Rows from block 13 of a small image flow-matching model, named by matrix and row number. Rows with one number belong to one neuron. Each number is 500 + 50 x the weight over its row's rms, rounded and kept within 0 to 999. All counts start at 0. Numbers have three digits each.
After each neuron's rows are labels from the 100 images, of 14976 (inputs lightly noised), where the neuron reaches its highest value: "strongest on" is what is common among them. Only what is clearly more common there than usual is listed. The data: simulated fluorescence microscopy of cells. In brackets: how many of the 100, against the usual share in percent.
# fc1: MLP up (model.blocks.13.mlp.fc1.weight, 1024x256), inputs 172-255
# fc2: MLP down (model.blocks.13.mlp.fc2.weight, 256x1024, transposed), outputs 172-255

fc1.403:521500541525497469496436473464482373496455550464484478570401356582501445566489439604579492540504468530464561590436525422489504512484484560502426487506574451491498554499502429551464584532480471575504575420496437487573459612405602551520469489531539474461
fc2.403:502520563496474539516596513517549607491526487491507553439551559446507437475533561473490506457451585439563417448518530563514514414513500482500535544478418513577453519554503539456566459541461527433551419495450588532482530407528446445443484491411452484543
strongest on: out of focus (91 vs 20); fragmented nuclei (35 vs 12.4); smooth cytoplasm (32 vs 12.1)

fc1.258:461527504470491434524492520482487534510472404451511474505500436493490490561562439607570395558473463571371557555458530468451588570455562517492554483497404453483443571485522464507410465502517566541497477473503568481535431490487481512461497510443499542545
fc2.258:541484482532502531452506459535496467521512591582540573469457540518555502477438568431440548432474503409578435447535430550528480378477466493525461509519605558548518483526486509473609530559511481465495483575503417501509583538542476487525522545559519433443
strongest on: yellow stain (61 vs 20.2); crowded (58 vs 24.9); cells: ten or more (58 vs 24.9); membrane rim (57 vs 12.8)

fc1.363:534413617461457488604552518547498501486495497518512488500500548548499553486550531375391457506420468505574471493438493457460523513516548422530538451496439439578480379450423541566508489510552516483492462558553646497493461478452443504426554499494438450505
fc2.363:481562383560532503490511551436496466527519436486488554537447500442436433545432553575558553572635550486463542575589507546538495493517454487494457570509573523479510629502494400498446562441562493512540540473432444510499533497536557468433496467526536498530
strongest on: few cells (68 vs 24.8); cells: one or two (68 vs 24.8)

fc1.121:488541527485532520495530500521584455433516479495514440434571487500532468508495586532471484526470522330461433536517458419493517466501547438478531567451538449518427544530533474447537497472544528514496471538619440523534540448513515476498496450519516469489
fc2.121:521418450453481486537481445460334510599454560464439587516425530509439559507486453530495506449534532587571528412488505574484472550511415540586488455572456553391563472475513526511493531511478479501533482484430540440440495530469433543500510581498526545471
strongest on: green stain (46 vs 20); ring around the nucleus (40 vs 12.3)

fc1.21:478491599501505540487465584539456501381382431490424491513588532533426443552438515464508544407460441565568554430481509540473559445493477470626456479522562452502482418562432510366512477501450359536423514440505536467527444445568549491418525466576559473469
fc2.21:476565396491503488553521455412494507607600500513566510489404537516488528491465507542469521619542489467466505610542460532533527558481493524394555556458485522480489598497593545558457578458503559447560490546474468496452556576465406477564516560535433507462
strongest on: long thin cells (86 vs 13.1)

fc1.4:547458520498525401513566486505550476498482481483598544460372479526524488500535495476528490536477526517531547544509545488523436579567513448437557540540510519471489494499495472531544515465545484483541519435595492496519478502486452497469486510529573467508
fc2.4:513498588469497585519432485512496470521508493495392617525519457520483480499517543462448515462453454543540537456448500596481574406552592397554535463615430457526574486549537485500489527599509535560454538480527552507512491533502526535488464486491489501518
strongest on: ring around the nucleus (100 vs 12.3); crowded (53 vs 24.9); cells: ten or more (53 vs 24.9)

fc1.465:521571440463517593537495499531452505470534502435513572492505520566411391519455566491437547509531466465475556512426522503451464606544534524502472530482541474604498501487479522513525522509508588470469607506535512530471472470422575546503487583406521602515
fc2.465:453453497507416450504492501400551504519462534513521458521462448434588561451553486516546484500473535511505445471578476500491553383460520522521529434510512513414455521497467471532451497461549482506489414587492543515550535457565455471486508401530480393501
strongest on: cyan stain (53 vs 20.2); fragmented nuclei (43 vs 12.4); long thin cells (41 vs 13.1)

fc1.499:479519569461450508527430518468530367476553483489572448478577435540461585467493583504537407650540512486471500447519500458549585494499527484545491509516561521439435464431491450476526428496496483432412566420521535538541540450514470452473457568430552468500
fc2.499:523467419509498524488541434465481563511415476512413546466461512395533420494494390528442555358458484441538476575490563521479423499518494495496510471461501476586571515519494545496496569552501540534570414570495448497431491550486555494453512447516480541501
strongest on: out of focus (73 vs 20); crowded (57 vs 24.9); cells: ten or more (57 vs 24.9); fibres (56 vs 12.6)

fc1.369:576555500510597582546432538436485487469453476527517505487511498486420451527541415557513493489516425460555520482497444489449542459504474521464405454514533447508466483448453553489425488438528405577497511529582490503518503474572380476437538417467498451496
fc2.369:440439518490454456410501417525512529543519573458500467483477548507539474455416570457499539530431580506549435545485535484579440579521571461539545538463511559542495513518491412500572444562467560439517515500502489512498489525443565435533443591509471538466
strongest on: vacuoles (52 vs 12.6); fibres (45 vs 12.6)

fc1.327:462498488450411474478447531540504545480477561502535528510488544466601554534473499387485446540406521469587483499517450420562568475453477511466467481409399568518501478531567435497500505491496546577472476491556478502537553479470465473549518444531424523464
fc2.327:418441575481459531459608483410530482545463443506432478585483488486507534498448452529562563490499437605404535556494578484490433423426561454444580504525524510476556482506531464504436521519550455528542391545518563519503521537534441533489497486493468463504
strongest on: membrane rim (100 vs 12.8)

fc1.438:473447532467461580503535380554507447401476572489376435520467510529509456490450528548537490553539489499565502549534458568505440521518500491430540520468543484482477530559561429559452516537542498574556538530612531494598518437466538514449463579480480604507
fc2.438:492569413542526430446485645445503535583560481529579552479473548472475536501529499463513578459505443539449476479416495487508517454457517561600432457512431434550540447482458514506500468472477452553481492464417492515415546611504527448527630486490497464515
strongest on: smooth cytoplasm (79 vs 12.1); red stain (57 vs 20.2); out of focus (42 vs 20)

fc1.665:419392457560445470519524488470523501481543482448504379540495449423509541471528500448485545476476475490513404544447544538437424537615636516497432434554488441481572562638628569545499580456550528503540484431561509467577487501473399450543435481429575612467
fc2.665:512575548495533522490482533508490437532488504548581588444499519505532454523509584556514506499559526552404532496589465523602508465410398503523511545426504565528512483368412397448530393451413418430468460513417511496415531532589628494509508569553420406499
strongest on: long thin cells (73 vs 13.1); crowded (60 vs 24.9); cells: ten or more (60 vs 24.9); dim (56 vs 24.6)

fc1.669:492433472417472575476516431473522447459584488445470463501481499465514594526566548449521498501423498588486555542452498521534419481418518520461514558465491605440606471567471526533480580470558474542451437425477502506401487474519481539536501475456580598478
fc2.669:423550466568491503617528495530529570565463506487481424483583454523535493516482526530488512488452453491484439511417436385510551527537527528468389439554500508590516489423509497451571501493469573414582562491524498561575513564578505450548452539537443452498
strongest on: cyan stain (56 vs 20.2); magenta stain (44 vs 19.5); membrane rim (33 vs 12.8)

fc1.198:494458485443435472402441505481540442493483557482468476392498384537567498564546477521478545488477538535492489495445505513430451450497495478466480546494529499541409504521584486490508598478472535519440478462527507462483543474498521517526533566420483437516
fc2.198:550479423524429532611538472547461539538493496447480526482558533482439600489491463498559453475462485518517549561496480471534577532474487599445511456539482550515509501485364509470412487516509391464544530568480523544525503595445473480461557473567524559486
strongest on: cyan stain (65 vs 20.2); bright spots (59 vs 12); few cells (53 vs 24.8); cells: one or two (53 vs 24.8)

fc1.6:531533483516536549529467541415473478521544528447421510495430508458453524496420511418506474499479536544475501485572451509523508564567590391391508450438560547550505458611563522523520533556428534505544526482523527493541555419478501504572509499457505558391
fc2.6:451462491454464535449596446533469416529518513525582527537514492463595475487486517508453529502589433523384386532459533516508434413406480596559519491516476453492546632415483506472508504516586482523443505521406463519535545552471535493421501453476534499586
strongest on: few cells (65 vs 24.8); cells: one or two (65 vs 24.8)

fc1.714:451464517537445550518519539522484533577500465544377529522544406600475414469573433553512418434480610522470462592532486516485457500452534515454456553527504408490445522467512517500462473451446543378558519518467531530501427474575459517450442493536522422558
fc2.714:518544483501471432442506506442485526417450561415553472485451547477471633523506502458558568536513440428461553503437475585585494474478538398527512437489540570581451482527496555511516478612504456620458483472562495443572472500461522449520541523512491560478
strongest on: red stain (70 vs 20.2); bright spots (68 vs 12); crowded (65 vs 24.9); cells: ten or more (65 vs 24.9)

fc1.0:469409511545494427460423489389450424522467502499459470523442533453487517447492544518485491555539459536481454498517503489503539554480437578459405496480511525450477634555468486516534547514484529501529492555501450518462585606561453519523402489554457475484
fc2.0:527598492480496577517526551530500559504528470506515489486564460514546482552487456469526540439426518535552616526487486558494527482491533408533519469527538469598481405460483510520511383472441497484467531482506535552535402465522538504512569503492504511557
strongest on: smooth cytoplasm (78 vs 12.1); dim (55 vs 24.6); red stain (49 vs 20.2)

fc1.521:453497547519477577595519552431545437364512470488501500476390532480546606493520671465475463510477442546436486491526517467495472559439478494515567471475527522416560483438410534530502450444485515585517438417438545448504605569585501458502569478505504524504
fc2.521:568434446508520482457528411547442554625470492493463491467582486472451409524502301547587516502522561440544533511471484512452520466551540494512440555527469464608501521525533456504510551523514502392470533554536460515514424383460480482518474500517529527463
strongest on: crowded (61 vs 24.9); cells: ten or more (61 vs 24.9); red stain (42 vs 20.2); vacuoles (36 vs 12.6)

fc1.735:522513473436487485485506596544466467568413439517509517447546533524516510501414536412530530545526456459612544577485516576574511525492484439585439552491520495417465452520460485489501433561534500432453526507386514578464463577505555537464484496531598504442
fc2.735:476468461568495459555425379527556567466591504442519445549450544530476526481567524564507523456533603525482460436590425419503495503469519495490503534544470524553492525544565501523555520513432452494578488493539453497494448465478521561557521520473471465549
strongest on: ring around the nucleus (78 vs 12.3)

fc1.731:531476418512546531542466493558534501566427439514432489502551477421460511444560490469511503457473507491543559470499492518547497526507476408441394560447505519451510502473446444510472557487383423540557501561512526568564455572425619488456560443410549506497
fc2.731:456541527531422437512550498473473531413496527430540505510499523550536471608468540534509514534534522535460428535565442495533467541463494563481577427514469481595439506505576553492521406521610527525505481470485497454464558440540426499576493553564444513467
strongest on: red stain (100 vs 20.2); ring around the nucleus (88 vs 12.3)

fc1.20:464519469455593459559510575472571478545520486533457466562494466468449469450523447525460414484486519469513540558542491514558471458490457540501504496535526568430518491508505476545551495438413475529589563600472474588565502532567439592531404365490418540497
fc2.20:548458520547431520400444441484444493450478526438566499477529528519526532537515496478564597496527525522545432487497525493468533614523547493486421522497477462557495520520571570446448528495565535512431501486537461462475498471510508399492601639529608493453
strongest on: membrane rim (90 vs 12.8); crowded (70 vs 24.9); cells: ten or more (70 vs 24.9)

fc1.370:448459455504472517554495462453373533485529462471416607531536448523409562389447628463577473544583512461529561494481619464540478538468466511481507549415607536489537525457469455502522486502588405588462497557544547554544461489503572487463480425549481488588
fc2.370:516507498451513490407470535579587472492452521567599366467529519471587506546508406521415540487480504582442408488493406521415499461520490538544501408619356499405464417526546527492488524469414578434504474507503457474470534539515457443586475543451504526423
strongest on: fragmented nuclei (61 vs 12.4); smooth cytoplasm (30 vs 12.1)

fc1.455:490473459461369605437513468406525459623559440490517460524431434516446532508454445477497464505523518459480359509515481475570473519449437441484480536486504631412456538541514485586450471409524509541492549480485428424474538539441484491564509422516533476477
fc2.455:517601555498613442569468510548519534435439560544426511484552551474550436517569487488582478431517488528592594490478459571470520508514563566481459518466479441595488418521434554414480489543500506526475481524459525504543451492545477445530480572515482491491
strongest on: smooth cytoplasm (77 vs 12.1); crowded (50 vs 24.9); cells: ten or more (50 vs 24.9)

fc1.193:548499502467484511542560441451521502389584550525494502490460519535475433399401432556421526470499551501459431538510477504375570466476459485540513501553601467499477614506526433385376562388495460535526529592566445484590486488510512469465431514428455529447
fc2.193:462500544541473588464395512467483528600455456423483496462499473497531578637548569487548509536480528502610510491486479445590457500486528494481479466452439540452504390547494544561637445542514523519518541448396563464405462471527549520554559461537579437513
strongest on: vacuoles (75 vs 12.6); red stain (48 vs 20.2)

fc1.135:487521439502477490466458486454494516530387538498480510618491516480424433616425547449536420473481560418522514514438504478526505545513501413552483434586496567457534536448557526377501510610584496485477449577501528563524538483435413499489560534502570429495
fc2.135:498480571475518521525538509576470431518590481528553500378525473520578590422553417536479615505505467557537481540518535542460468490442524539459471530422482394594489464571379479568537464413441540473482546449483476466511466499563528491539498451478446548503
strongest on: out of focus (87 vs 20); fibres (67 vs 12.6); magenta stain (55 vs 19.5)

fc1.114:559515478638480532465479498459496462481552496516500507457470589450515445462432483518417508551471539472498526572596528552465587505412516523527457567437506545505502447559522551461465503428494474562527411501498616392573448394453486621509440431506532568446
fc2.114:422492442402545536459527518438482549519460475545454572535482497504471555521575490481556527454510480549529546501374490477477396508558469460413512472508571465511495561434489381556484526544548542417470553504493446585472553555534536399450543512579449437581
strongest on: dim (99 vs 24.6); smooth cytoplasm (56 vs 12.1); crowded (54 vs 24.9); cells: ten or more (54 vs 24.9)

fc1.544:514471467563530524570498481511527543413496525444473517547471490517517435474459464491489557484556572558404582499495584538522595525423558476508541461456573404591520487465508451484481510468578487575491515504506485504567429544505502569529494540458458534558
fc2.544:520538551432424479496494428533496518604441504476541477436529561481476527519506545520519467536514409413597474508500453464436462513573448553533513512518390585372490493526507556451556514509496521444510477505442474535394553432475504470486507447474502470455
strongest on: vacuoles (60 vs 12.6); cyan stain (48 vs 20.2)

fc1.79:385538460528442572467594425421529544523482480507437525534463513428537474491459448519494515539527571557534576407476484465491565477433517543512476494497675522550519522500525575525579537477530434605470537560536545548526486394515597473488487425429468516544
fc2.79:560496488521557508381471481543530487476429448481554411435456522650539560421511502495542511453449506478526478497521538556530414542542478522404550542504356514495539540599524524513424532515508533402528523619480476481576496526523456571548421555456462521474
strongest on: fragmented nuclei (68 vs 12.4); smooth cytoplasm (31 vs 12.1)

fc1.292:467503544482491444515626529545446504530512566471503510463545506492477421521462470573572592450529533498413403411421520462551508437546473473478473595433636509538468362522585489572478555490515612566601565430456593562517512484551529447495454480469492545414
fc2.292:543461472503437515516420453470589464480496436540557465551482463520514605459564539466438431519467473494592619605547466489462554547420505516550500421589382514382520551463398485451549487547495412435397400545508409441518446482492484555487568524536570482594
strongest on: vacuoles (47 vs 12.6)

fc1.148:422501619518427563469488528474419585505481471477391461539639584561538491489448461527472537499513511508557426537459578502445479544508545481550437515537592501498501479512421526591508460486482557470491460528509529447494455455433533457525522477488443547473
fc2.148:507518409490538499519460487426605442442463491519551524502377464426460462519529496563505495534568503499488545451528434556539495507480443453470494460542542439554558576442558442432458517461623487570494524452531467571499508530596495477425515483497574434538
strongest on: few cells (70 vs 24.8); cells: one or two (70 vs 24.8); dim (57 vs 24.6)

fc1.227:592480453567457472590493472449556425598541525452455504449468496523493587439572567497544481551525501464494519483576446505334508434585545426560498548590515489454492452523472482429460472475507501505573537567551543527456511499578447471464481456502516453439
fc2.227:379527555541543553427544534541519537432464442512536573518557452486515467519422518507517543488455465529484519516482509590576528558380453560395435504431468493518534542463490478516476494505491494461389452469446437487488484537439603480504506512540532453579
strongest on: yellow stain (68 vs 20.2); ring around the nucleus (32 vs 12.3)

fc1.29:481399502554427517473506424553568565494484536465468419491468545503501526452569571480537601536516453463546389511545418460449612547545517423420472531564492509480459495514497527530546564514546536532510465569487537452483495549493406585468478542473529517547
fc2.29:507585412474597462548459657496508418458562451505530575460500501454539437469476454524491550487586452490482618557476536552538402444409467470519566504450491523556526487494520503433432463500501488506499524468476452525491490487437584477518492474532540476475
strongest on: few cells (59 vs 24.8); cells: one or two (59 vs 24.8); out of focus (46 vs 20)

fc1.38:495428519519561437546478514508377503451496501477499512541521540486532502530516447511497524515507542432429511539546477587516594430540478504483622437539544464540535570469494513454491444481459412588378439523487554525419544453510454532499513509452480473412
fc2.38:518530481486429612464537515458604509565475450489467475425471504499436483524512500514525481481465487585581557432457482450398425575448567444588368524468458483494526486525507480553465562501536557466632531493523465472603447491488530532532528460543479523523
strongest on: crowded (60 vs 24.9); cells: ten or more (60 vs 24.9); bright spots (54 vs 12)

fc1.110:449577484531461564449431507419503556467433496467454503527432437433471455529459495492529446624515480529561561615581484539419484469505468468500544530497451472602486486473486507468489470490484459452623503523660518540499517457506493455502554486532449448453
fc2.110:579410576477480443543567440584475442507558468523531507464554476528492521501512442519570543384488551442467431487488473504556489510442506493506370499475525466444542574540469461533503529508474524469417522518451522410529442472451559566457453494455570586525
strongest on: fibres (60 vs 12.6)

fc1.505:544553523545495527600576464492583581566484549562437481459477471605480583525550499444447485443554503547558495480469472642384498570487571498435575507476463462516504436573455388478425403437492504485582490508493546561484426409495422491478461591578487511597
fc2.505:446415521454510485439480567448474412529483479472498602520603526411519425476483501562563542533498472459530603515516545423559505437516450489477414444559556539486446560522496513523589568505500447468430564503579484478513552542445553457525463320462483500450
strongest on: out of focus (97 vs 20); fibres (65 vs 12.6)

fc1.129:440484567483464504586532435476415496430422491558523434597603437509515450495563463529564444530450525564495522522542538544520487437487443481550471472453507413471488453608510512456482465489548446439463518560567479539527525511459477496479511540582467499480
fc2.129:528568465526514523504446542489578562558573520468516569394447535445473510516433555495463487478534488461511503489477435398455559588520517518444502492550493561570501559447556519542523499511477567498513458467402519462463454462540561471559536428423536500545
strongest on: fibres (99 vs 12.6); magenta stain (41 vs 19.5)

fc1.86:492516516485456433500548589513467498496459508474457460514588467534452451535497512491532544553468499530474532629393395489457451450374520520433473527476566465581507523473488503520519547541547423546494532439468496550445506455516440520469457517603409370440
fc2.86:501529512476558581488475431468484489543535495446570556507382474545478516479491464482506491421461512400524484427551629502479622501559553469565569498471445489489503440577435490527428398467350545457531536503527467452509505491488592469543517515399553552519
strongest on: bright spots (73 vs 12); crowded (68 vs 24.9); cells: ten or more (68 vs 24.9); out of focus (61 vs 20)

fc1.597:559529494473514545564515491508463574539515501386478485528448536508502502419414549643445497580481531497449544544575499541587489582507539492519558574477517515567598492509529473531448578549512497481544544390491516507519519532477461419556391444477413478478
fc2.597:506530444524496465494647463558577365501465525586564472446563484544479499575615500450499493417475542500517464511484509495425532435497472481420466374550501498417447456512423488480552465498526520522414490569552537403491592482500525465577527467454544541515
strongest on: crowded (66 vs 24.9); cells: ten or more (66 vs 24.9); fragmented nuclei (51 vs 12.4); membrane rim (43 vs 12.8)

fc1.143:398476479590566475533478516441578470576505501464410475511493519528571403389457406484538564550518432552500494450470504534508476508599507503400528603503454464524483427584546492562431624435441453531523540486618500477536500488621490540462450492507438538470
fc2.143:607528525459397475429554477565422508435554427539568490508575522516407513587502591506544546450486571466465473488558549530404549455412470554559441447461477528422592494516415517457507405559560527466471490513493480470499536537413567414582468514521523519547
strongest on: smooth cytoplasm (75 vs 12.1); dim (52 vs 24.6); red stain (42 vs 20.2)

fc1.339:464546480493561510415575491488437524551503569529550563536486517456462343453426503515523521426468452512493532518553496466510439569567462386514408501531561396479499455466553480519526448439516454553472566584473425550507568558518530543522509508528489526449
fc2.339:531487506525434570584444457549538458464495458509487460452510475548538596519615505456456453546486506463551520477485462515470517415418521597454561474469436591561485535516454578461495595592440609466526470456508547465483405458511471445447540469458488490545
strongest on: crowded (74 vs 24.9); cells: ten or more (74 vs 24.9); out of focus (46 vs 20); stain: magenta (42 vs 19.5)

fc1.185:460460495491482532461539534433450463439408557438485434581559492516426477536538522412512552445446517515538575585586486474601591495534463495506504472439477484491375464494414486536553550523453548528420481518490515456487462519500496492479467550515513456450
fc2.185:473534523523496504568518427496508543556540437563456556417460543502518521440447527654511455563513439459505427465449446497452434469472502492429433503589529521493587512467582521469467421430502466465574518528508501511509505462514476531496583469496527511566
strongest on: cyan stain (78 vs 20.2); dim (57 vs 24.6); fragmented nuclei (48 vs 12.4); look: long thin cells (31 vs 13.1)

fc1.241:441501483456532493478468443494444405478588516516504451518532453548540596454531442563523401484408605543509540540499551480536409476449474530505361453529525509432418533500539564497671494529519451447460586537454519581580442466449485434611515470521538467598
fc2.241:536607473568475588503500542481536596532386459487493434503461572546490459578450528477491556530556472454503489474479444525523594506528521488486611526500424538564613408538421408502375563542484548527502478449512442464444497570591471538433475527485490507433
strongest on: dim (64 vs 24.6); bright spots (40 vs 12)

fc1.460:472564431495479490492435530500506574477495511446494439469483417544493452424515459482498459590543549500546550527505475535594465477480495430441532557482553517556412546534481541528478424494422457442475522442489468513542542500433487494552533520505535519517
fc2.460:520461545469438430497534512478428385488507487512430523502501567519486452517424470461485519440400469513556441491500513374393506457548488555434461458484534497471542472588489510504532565539528473473504505485515555518546450515526413533454420483531512475497
strongest on: ring around the nucleus (95 vs 12.3); dim (65 vs 24.6)

fc1.130:469452491601511499375532488436534439500513474649394476554475423541442421457490498578538485483520512427534437405566460503475429518470540483470490440586487503512425506530451500485349507436466501522485500567545517540529446389507471505432496570498487441486
fc2.130:553538498391463547606451535559460564496471530398543540434578485498535554470546519449390487495451462550504538607449525491485558505503502502482521498469574530512532459503507541503568496551576505587564505428531512495496516529486543489534531436454481548514
strongest on: bright spots (54 vs 12)

fc1.668:512507552462543504482484525545465520543546497490460514534476417565452527546515600561515521488530474553462523532462483532562500579523615517605445452483464527584466444503508554497475537465468477532459480527536568474410536456487501472401420559469531501547
fc2.668:465560468532413528543524454436529475486519441519496520522522549432543458455460459482495505507432515473557482542531508473457495441510416458401590549508551480463547542524415471465524434520519514437553511440419448507620460499477478531545614465555505539436
strongest on: fibres (34 vs 12.6); bright spots (33 vs 12)

fc1.441:570506498484567486600493513458522547473501526522532454420516518553417571487486524476522504488499467533415524472497479462458552486562455544608486428507482524397633428430503443503552498524449451504498426545481490521549567614590504475467486453504628522514
fc2.441:468489465500462532452525464531461363499488511398489565521475437392554426484552466513464492540493478431580501504526509575478530605500521447379493578465555513599456487599502516528443547488549494520476564469477510469428444410496458510544528535542423409460
strongest on: yellow stain (77 vs 20.2); fibres (31 vs 12.6)

fc1.449:504546417468490553521450523495503477548506520583470609459495515454477539519450505508483485555460516531504513539538500577406594522434522559502581375535556506487484543417470452488565415430549525446548515487509519530519500465397525452449543527506556450508
fc2.449:510451545488523516439487487542468508477507453437475423439549487631466455468562470493486454533485465434574472382492432509563512431529432552452494561499415485484543475552508498506499542600531548432474533507473468452451516459515465528544509564576510592492
strongest on: membrane rim (100 vs 12.8)

fc1.373:538494492533434527524570510509532534522480448491443527584441430494510572565456485472416529442570592523500461511513456459501491498524509561524592381488603454503528449427487545507417410474515447411464450511536530540448464489403505513518516539623517473453
fc2.373:445474548480564534527424451477437505475444521522504527500520503466502449444491487558520454580422496525516548485561538514452502523468586457448397595498512525555498550600473444455580576543508509640479501441493454436503521511574515516495520433466502486531
strongest on: vacuoles (55 vs 12.6)

fc1.585:565476528473501417493547548512493475520580529425454538557468550531580501460446495561367519480395482500504687599441476503436553460543517427499514476497432428513455493490418510528386501462476512508522530451499453506494488494492518554475549569561455491578
fc2.585:471542422513507584504438488512498486452438450538524419471548485523408511556576507458598491520514486521501358375517474464528528556477511526481540539495547584481538490517535473479536539558533497463488500539543577561549534429484464422489476432463556576448
strongest on: vacuoles (40 vs 12.6); bright spots (32 vs 12)

fc1.2:490431562550504475536546553480509538468518382580503553485461501516456463504529465466460534481504428527419500658465489404506431602565542561496466518502515567498531440507526553542521522531465517511448527513504516446495541508484562516508466546506509556529
fc2.2:458587447474497561470508453510524481539463562501526493505529480470565484462499571518556482531507616456613499365538500550514560415446506449502495410541474460494514540451487484485511536472598512483545451504450508538499449519585451473416551490502509437463
strongest on: dim (62 vs 24.6); crowded (61 vs 24.9); cells: ten or more (61 vs 24.9); yellow stain (46 vs 20.2)

fc1.66:475578496476425545540567452436503466474487540556512459497502478421457584565446507414470450560564546491476545498441539402529429476571484525413520592513510490454510509459474525504532485606511404500471537403534527445376549402517463576570458493526480474524
fc2.66:502487475483557422494496578577542512520540510540484493502499505529501460476535484578497567462506487533447460496487431601553598561423543483619524500503462508526453438543540442531412482396517601445517498612534460535563437503506561418424543537516551436465
strongest on: fragmented nuclei (86 vs 12.4)

fc1.453:454525513429457479524458518540436472436412590493545497479634557521376517446496516494430573522498426540518546493516506469425500566537600533531454490460495501483527499479549533443511522631478580475513486552486504501499454543425472441605458475471402533439
fc2.453:514458463470531466433540515434569508538558409486475547548404471498573491509537465467548411484519541421415457505508475482617538453504456489525596543509503550467446463510511466521429541449567442518486511475535440476474471436564471523347542514540629487589
strongest on: membrane rim (100 vs 12.8); dim (84 vs 24.6); crowded (51 vs 24.9); cells: ten or more (51 vs 24.9)

fc1.200:531457565487440456549576473474528488535501539529505452410601454576550447614587644474480484490503551401415491449463506561488369427560490493548466493605495534530452464495521559385529550443437534510446499522450452516467446497482546488509463518562578434473
fc2.200:461582401503573581462411526492531518493493417451465545564431542451480473366508374504543510514529455574573466562525472467524618610459502518510528573426456455477582545470520445558486502510560426502520553429566572497546561508538477454441539484453417555535
strongest on: green stain (56 vs 20); fibres (43 vs 12.6); bright spots (40 vs 12)

fc1.476:458508503580537558454573422452491415468443517494440486529485451533592342467368483567534491553567443481466477568494521519509412453470563512452568528525467552577525516599573518509485621572553460554595494455564502527588442413522461560461370548440465498475
fc2.476:512487488395494459518492537533556543476496465499496532442531551471443584521665525451515490473437488533519526441523448487495594536499455560530402422493499489350532469455438555521491420495522473471514494515433473520429555504527522412538579447610451493526
strongest on: long thin cells (43 vs 13.1); fragmented nuclei (29 vs 12.4)

fc1.233:657534452570518444486404465511578518559580504423495568484480499535502464552537489546550511446535521480514472503410515466414587518601468426611527498449532520408551547532467492506552486431541588512457572526453504511428505471485532567542395440571585439398
fc2.233:364503529479496530483600521479524477511370487635519476414544542503541451532513563396516521537496497490453508517547521504582402455476528601444527527625449582513512473477569493511507465546542432496515457512517579560593537534486478501535468536437468532532
strongest on: ring around the nucleus (100 vs 12.3); dim (73 vs 24.6); out of focus (41 vs 20)

fc1.681:515497510463513498486442456513568459544492535604455584464543463509505477508471461419654455475441461503523489380459450523469554449582461534536536563529460398434522531490455450481500566480413496483523516517459431580521437485474491494549409505502556536417
fc2.681:479554519535503433493543511501487529401544516468431507421589455515482476586450525561472534507510533565420467560470490562554442581419517508486453454505560514543482457410496569530533454511475524540517529477544510537505439496462607534539577521454466504509
strongest on: green stain (67 vs 20); out of focus (56 vs 20)

fc1.158:500429489496459428435489547455510492443527486451499455545479542531441564578422484491496415465465502559563561542564592576443533502538405518484450426460501444458423497502544495475635512486554534548506509491554544475514549529506522487482519459577425493494
fc2.158:486564531483537595504521401580555533544459529517462532459515467565530400441494509527485565540499473418499455499485424447589490548522605460531529536505496532550534470446468538533415530483519466445545554533427511471477472440506475536511414517509604444452
strongest on: cyan stain (93 vs 20.2); membrane rim (38 vs 12.8)

fc1.175:456473488493576427458461505523516451467495474439499410518446499546482471577487479438554577477515524464473407579537493556481517579634579401561508423545540545559559501478547508524584580516527523492539545585515543528563533450441515542412437518452496531460
fc2.175:529496515463427598516556525505504576542519514597548577545537464477492525486488486594412453525490427506558535366479490438508483451313439560461572574479469431418435519514491471457432443492455465516452445406455445497437445577563520522562513455509502508523
strongest on: smooth cytoplasm (66 vs 12.1); yellow stain (43 vs 20.2)

fc1.134:466455499551502498581476513527541516458571500627477477408502408611511445536558530542583559489573570527486509560533396520595477594428516450453537483560451464442540501490524480559430445413540526494511554503547486448503422493457489536547416465512600453602
fc2.134:485558530525517481406473474498438454524420570410522467503533533477457550548456512512407473530456469467518459477454556486442510404573464547538447495510525500555472484445488519455544510542434467446484494505468498471499595534518542457418628519519471578391
strongest on: out of focus (57 vs 20); vacuoles (34 vs 12.6); long thin cells (34 vs 13.1)

fc1.605:551473526496458490583510497502476533349505468550457548521545444510451537460502505445532441492486490513525500471539446534468522584496429482483549408503443539484460526452425483481385497442460406394567519537439477583469495465534516546494469521548516527508
fc2.605:533476536506554498462475505492484456615477533384557473480499552516578454501511523557477514529506541572472508433508480463478445441473555545505406555462527438545492484538511473558536561476493579587500468505564503438535530579487453481505630481479473425516
strongest on: bright spots (56 vs 12); red stain (48 vs 20.2)

fc1.684:489499565487480412455549472408451493470555507510605458483518547470547476553501447570563534509443417495519554563476519467423546485523505514558489506600569455457561550509509424502483467394530429469508525495541516503493509542541449474482467438439508516491
fc2.684:495457482492525633493452535591590516502437519488411511495458431510471492463474504412469482478497579460452424461562505542573507498502520462423545480424428514528477452468518584535541464633476576576460484506510495453504472429510603467528440623547475472477
strongest on: crowded (72 vs 24.9); cells: ten or more (72 vs 24.9); ring around the nucleus (45 vs 12.3); long thin cells (33 vs 13.1)

fc1.726:495446483377508559490525414460546502487527454505551571512490496478431481519510426431535558460506539538483542579516556487450589491603587546495391484550539550471364531604478599531473440497416580462569465475514576511517549553619458450518496522471529591388
fc2.726:467505509533447463500512662428464456498527545564462455526549520508509605513487511531466450633450540423545489476484525452508452474380409447494545538546507446541498506464527454476522433502550415463460509530502485469464417497375602497490618544498423432570
strongest on: long thin cells (34 vs 13.1); fragmented nuclei (32 vs 12.4); smooth cytoplasm (31 vs 12.1)

fc1.8:448424496431460507450528478585356465453479570482445502659425507521520572508409483552487510481514490446462407483508447536510549519589525491561481517493576523481495413510603501417485415615422565487543447567462475415523573503501449467539470528535515485383
fc2.8:555545457476527491536478521448615458530469363516569524424588483467517405502559529460451490460439537546559560542496556404545487502438401538428520457543387479462511576503393481579512552427590428508493580401518536523478456514486476564506515506458497532583
strongest on: red stain (89 vs 20.2); dim (56 vs 24.6); bright spots (42 vs 12); look: fibres (37 vs 12.6)

fc1.229:511454477469471462531599505465576427533496541497518508505437531484466597506507529454413497448566495472619572488468506535482503468459480536511521426578505487483463435498503492547567501486583440541513471508486544498418575489483532557536576552467596517578
fc2.229:477546589552523602365437495511441574487466497497493471497588469531522393541439500567528546554440511482400387510514449502501519518521550477515494558467487489484533561515481485487406458521426562514485516519528481475594471480523471445461442440495468482399
strongest on: red stain (57 vs 20.2); ring around the nucleus (33 vs 12.3); membrane rim (30 vs 12.8)